python train.py --model="self-supervised image encoder" --crop_scale_min=0.3 --drop_path=0.15 --projector_hidden_layers=2 --beta1=0.9 --beta2=0.999 --lr_schedule="step"
Rows from block 4 of a small self-supervised image encoder, named by matrix and row number. Rows with one number belong to one neuron. Each number is 500 + 50 x the weight over its row's rms, rounded and kept within 0 to 999. All counts start at 0. Numbers have three digits each.
After each neuron's rows are labels from the 100 images, of 14848, where the neuron reaches its largest size: "strongest on" is what is common among them. Only what is clearly more common there than usual is listed. The data: rendered scenes of toy objects such as cars, trees, mugs and chairs.
# gate: MLP gate (model.blocks.4.mlp.gate.weight, 336x128), inputs 0-25
# fc1: MLP up (model.blocks.4.mlp.fc1.weight, 336x128), inputs 0-25
# fc2: MLP down (model.blocks.4.mlp.fc2.weight, 128x336, transposed), outputs 0-25

gate.208:500449500500422500508500549514570541482592550608442460534500491500521500343511
fc1.208:531500580489478500500500491450477536510565508500500412467500500500413425540520
fc2.208:500481450560513569482402500416448582456501500457500500478462513606547578568490
strongest on: light from behind the camera; white object; its colour: white

gate.38:569423538500405500538455604487500514537548540524500403500500487511404500437545
fc1.38:625394522500388508461500500500557451500449487613500421480564560420500570579566
fc2.38:461519500555500432500621500500443460550500601452500431500427471500532438514448
strongest on: white object

gate.160:494500495500579518540500456526679500495500500539488500418500455500493510458434
fc1.160:534445500531501500552546580587550500500477453500569500500503500507502500537500
fc2.160:524500498454579500500575440500426500478500449612500500469475524522499500424500
strongest on: light from behind the scene; umbrella; largest object: umbrella

gate.291:569540563425500500504533500498455488500446617389505496531488431566452446530496
fc1.291:531538500553446500528362500519439492444463500466532551608441446500423500500442
fc2.291:429500513499576435456432491489491542585490402615500392500474500538449496471500
strongest on: red object; its colour: red

gate.253:395500525543500500500590500547500457405500500567452502488500483500524500500548
fc1.253:500500368386487450584590500500546546404473500500475522475433610521526510518500
fc2.253:500628500500432483528638506575462411500500596569500572500500500491507500500500
strongest on: count: three

gate.70:636549501492500504452455493475500500502500434597484428528504479500470542500428
fc1.70:523554451603496513500527451541500500474519500500610500518437526591508521475500
fc2.70:500438500500547500632500500500532547562500439451500484500500455537500500500500
strongest on: light from behind the camera

gate.308:570500513474479500437534485389500500517500423549500496379547455500500482500500
fc1.308:536500500487583444500466423430534604451500500609500500390484500500498568588466
fc2.308:360500500541500500495489509454500596563463603474487500500441529500500540500444
strongest on: light from behind the scene

gate.117:500500500449454598475408475488606500429545500500500509438557489489534514530524
fc1.117:457500557440531611444534517497500523472519415500550513487579535500494500466532
fc2.117:500500493500446597517559500500500500397500530500472412649550474382562500532500
strongest on: yellow object; its colour: yellow

gate.211:495506500508560463500500500562482608479500500370482422500500514367500448530435
fc1.211:500549500500500500600483468450500525466648500507500447500533597500500500432492
fc2.211:500472380595500556475568500543463500451541555331500466500485500500500500575469
strongest on: barrel; arch

gate.207:473500476500411491500468539421596500467494497484500408500465500586500500500482
fc1.207:529500500500592500498557500568500500500442489560542500509545396500594500431433
fc2.207:462592554480500463500500521500574566523500500570500555500509445519464378403500
strongest on: light from the right

gate.62:423536595514488475423551544480500415518500481582587507462500561500523484500493
fc1.62:458500511578437509500500569500531335500500489500514379500548463458551464481469
fc2.62:649500500493420500448500340589418520464509395544451470500580488500456484488512
strongest on: light from the right

gate.326:500481492500500498610567515535482500500618526500491368433500500537444452500524
fc1.326:524431522500433444605566453526500500491500561449553500447480500472517590457442
fc2.326:500428500473610580464500471516500500500538500514423581500474554575523528573475
strongest on: white object; light from behind the camera; its colour: white

gate.187:626500500524448541505500483403567500435533500573500450473523570440476500540471
fc1.187:460428467487522454500467548440582444500500409675500461500419571514579500500469
fc2.187:516542542561470485510500475486425501419500625461464483500510479500500558590451
strongest on: count: three

gate.151:500500495527500500475480535542425501500445475500500500429500500465500375446549
fc1.151:529510452500500413500500500566500500546425476500500615500500538500500385500498
fc2.151:500395510549500469453420546500479500472540593438500487500425533456500652505531
strongest on: count: one

gate.66:546432467500423499575485500528615500429560500454500500413500500500500500500500
fc1.66:500484449492254377500539544491500458481605565460500498500497482377399555495473
fc2.66:624500500500571500454553483543464500530413500570510508476500495500500368500478
strongest on: white object; its colour: white

gate.65:545546505500505509500507500465503500382500434645500447500562500543562600568500
fc1.65:393595595500555500543497510461495500564500552500522500494599478473520500439461
fc2.65:500443500464656458430500504500523487558500486500517500500559500500500529493439
strongest on: light from behind the scene

gate.104:546500500514479452566544426500560406455450512442457419495500500553490508569500
fc1.104:466528500493527522514469347532500504460498448500414546500500500483404459576500
fc2.104:470439551419500461528415500528500427572500500542557500430474500424515336500457
strongest on: green object; its colour: green

gate.103:500500460525514500508527592500580569497550500548500456500590479438516500437500
fc1.103:500500500500552548445444539465410529550328526513612500524502452582500458500476
fc2.103:521519590490436374500509500496424471476346444594559462559535451499453452377518
strongest on: white object; its colour: white

gate.312:453453500500504463574500500500500426500500541500500500472500550429500537572394
fc1.312:500529500500500470538517553500500560522500417553429485497500500429461579464553
fc2.312:559500429467500551500444536500555500443475500513452566487589513500492419425463
strongest on: light from the left

gate.128:500458500444501500349443444468581476428575451522460378535500500472500549531545
fc1.128:421500500550475500528509500500417465500500467519500500585582500500486500500523
fc2.128:422438520446436500581500460500487595483500461448531388559525453524500500524528
strongest on: light from the left

gate.47:481413547536461585428542407500626500490436477433500392500560460529500547500500
fc1.47:500558429630487633466515451452500500437416500500403530500481519500500500562416
fc2.47:433384560500440500568500558500500438491422445528584423500530463500510529500525
strongest on: count: three

gate.304:538500540523558433335560591450537454473500500500559399500500457530382526552500
fc1.304:655494445500580489480517552568508500499417599500549429502500500500482448558500
fc2.304:459578589529474530500500525500489454404554512459500436514534475567552444407543
strongest on: count: three

gate.127:516564470616542529464500500547525504498427436441500456409520465530676531533469
fc1.127:500517500430498437429500500500492484558500513485502500500491564487380549520496
fc2.127:500645495580536531563500427465536449455430500500421410500477500546592609496500
strongest on: count: one

gate.130:500677534500500465500531484448500536446488500399465506539495501583500575500500
fc1.130:500555500491555500408500566471538427434500440500523480500593500579473500500500
fc2.130:381500467458500526500500500524523456575536621449500524500345484516533500500508
strongest on: light from the right

gate.278:441481573486373420500500622500444500525590500510543410500445437500500562495500
fc1.278:615403447462462574487553481500500520500452421399500511500582500498389500522500
fc2.278:500513447567581506421500454500433524485595500565500500500504470528501500529408
strongest on: candle

gate.328:500462500468460556665399500552420576436577513500500441500431546536518500459570
fc1.328:500535495526500347500537523544500500460630531428579593462500587500456500500439
fc2.328:599515500500557490517500500497510472552468511500503500500500478500515449500468
strongest on: white object; its colour: white

gate.183:500501500643605628481500473500502483500520509421426464403556500451471479463500
fc1.183:500528459493467500535541612549408527464531529478499559585497520410461505500500
fc2.183:492497464546629541442387441504493493542424579500500594489520528572500500524463
strongest on: hammer

gate.45:580468500582500500500512413555495490500438497500500438475480500500500506500411
fc1.45:500507549500500575500489407498500500500385563500437482500440462552541500500491
fc2.45:504500544478470350502524500500371514500363486624562501483524500500497451442452
strongest on: light from behind the scene

gate.163:576479496512426470500563485510426546430492506500500537500500500542487500502456
fc1.163:588500500500500500549500484489500500444458543459431471523484500535505500459539
fc2.163:458500500561547500468518500500496463594457374500500500440447478527479527555500
strongest on: red object

gate.176:500516437552454497538528548500484548467500586553500517531500454398461500442487
fc1.176:538539536550509564438500565500501481500349503522502477551444457500403498500500
fc2.176:562489485500593500500480446500525469578539604567500587437425486500508445533475
strongest on: light from the left

gate.108:423461500496496500547499500528427537459496500462585520500530486500554500553500
fc1.108:615518500462500581507500500567500473546500500500435500427500500455451429552500
fc2.108:500417500437500507528461500489586566500602521436509500539504462500489500558545
strongest on: count: three

gate.46:488500550615500500446458500533500444408500505500481392395545446531436575566441
fc1.46:464437446500500535484494500452387477500500500524469491517548500519496500495502
fc2.46:553505498500500500534500500543508444424500441515540500612573500500500438574517
strongest on: its colour: black

gate.132:500537586552539500500462514490408541427513500539446419500572500417530558500615
fc1.132:500528416496500501500553557500497595479500449500386532641506529500569520575500
fc2.132:561562507515558545514492417499503427441504500552455512500471540584500475500500
strongest on: count: three; blotchy object

gate.67:629500500438433546538458454500559625513500500569500445503517553481525635526512
fc1.67:438500500472525533519515532558506535418521465382525599464467500593500508467534
fc2.67:500459589462513557452568434464500468436497500506500434500463510543500579628553
strongest on: hammer

gate.334:609408488443500561500535469531401555536553386538517500500517466589487656468561
fc1.334:542386500414516516331500500469464500587581411434500536500535500568482601434500
fc2.334:591369500373500564557438507558548565500467419534484578500574522500435640500540
strongest on: hammer; black object

gate.240:496516500502523579500462460501500522472432500516458500500500500529500442518613
fc1.240:517484451500447514527500407500446572472472629523519500533440503556500518500500
fc2.240:512477425462585500573400486483500500549538500574500500500431500457520521500440
strongest on: light from the left

gate.265:575364470493548500568568497420498536543595501539451585500505539517504500500561
fc1.265:573378502487547559507522413500574538511588522555480490500500494519418500500528
fc2.265:500497489400514557491555459546491523513535358415481500500476428568419500500500
strongest on: white object

gate.107:393433510432500480528500492500500500491500495489504490574463542410376530488441
fc1.107:527417492500519500517402500497590519464528442492427527500514517500436507500500
fc2.107:423547500539398550500501500505477454461521474521446500500462589572523482606458
strongest on: light from the right

gate.101:593434489500507500466576365478535530510324500572500418500515500649520500539491
fc1.101:500527500307421500544534611558500500583564500500434500445500484500500466515500
fc2.101:500433460500500584457536601582518503556500398524422500518480549500500475515484
strongest on: light from behind the scene

gate.137:500527553600500509414500572500500439538514500555500397471623438534570499465569
fc1.137:500628485431550484486470518500500619448496458493487599483455500415527534500500
fc2.137:578417500466612528477438589500473500516500513500500562501506535529479534522563
strongest on: light from the right

gate.61:436500549500599485516597551485505500592411522500562514516537469500522451490581
fc1.61:578536500485483384481529422500444533431566436630528421500500500442556605500457
fc2.61:565500540500550403482500500532519500568472500606439518533462500500555500375469
strongest on: light from the left

gate.216:457500500500487554500540500544463500495644625500471555500521523389476517500482
fc1.216:500500490542526500504511500487518500472437555460500524500552468580500500449545
fc2.216:470500517532401500500500577450583500523500500500528508500615406445529449383512
strongest on: white object; its colour: white

gate.270:451380526500500489543550517500445558457500502529525402563481539516509516441534
fc1.270:500500506470500562500454537466500444555451487532568509500500500568496500500602
fc2.270:500468553500455464497500634476525444481535500455545517524571461422386496499500
strongest on: blue object

gate.40:500517414518562523453500465500621460500433475491500479472500500604547425438450
fc1.40:570471506604500539492500553500569530433459513527491500542505489537500538506571
fc2.40:488524484480498500536500586426569548578488540500522585547502500373489428405500
strongest on: light from behind the scene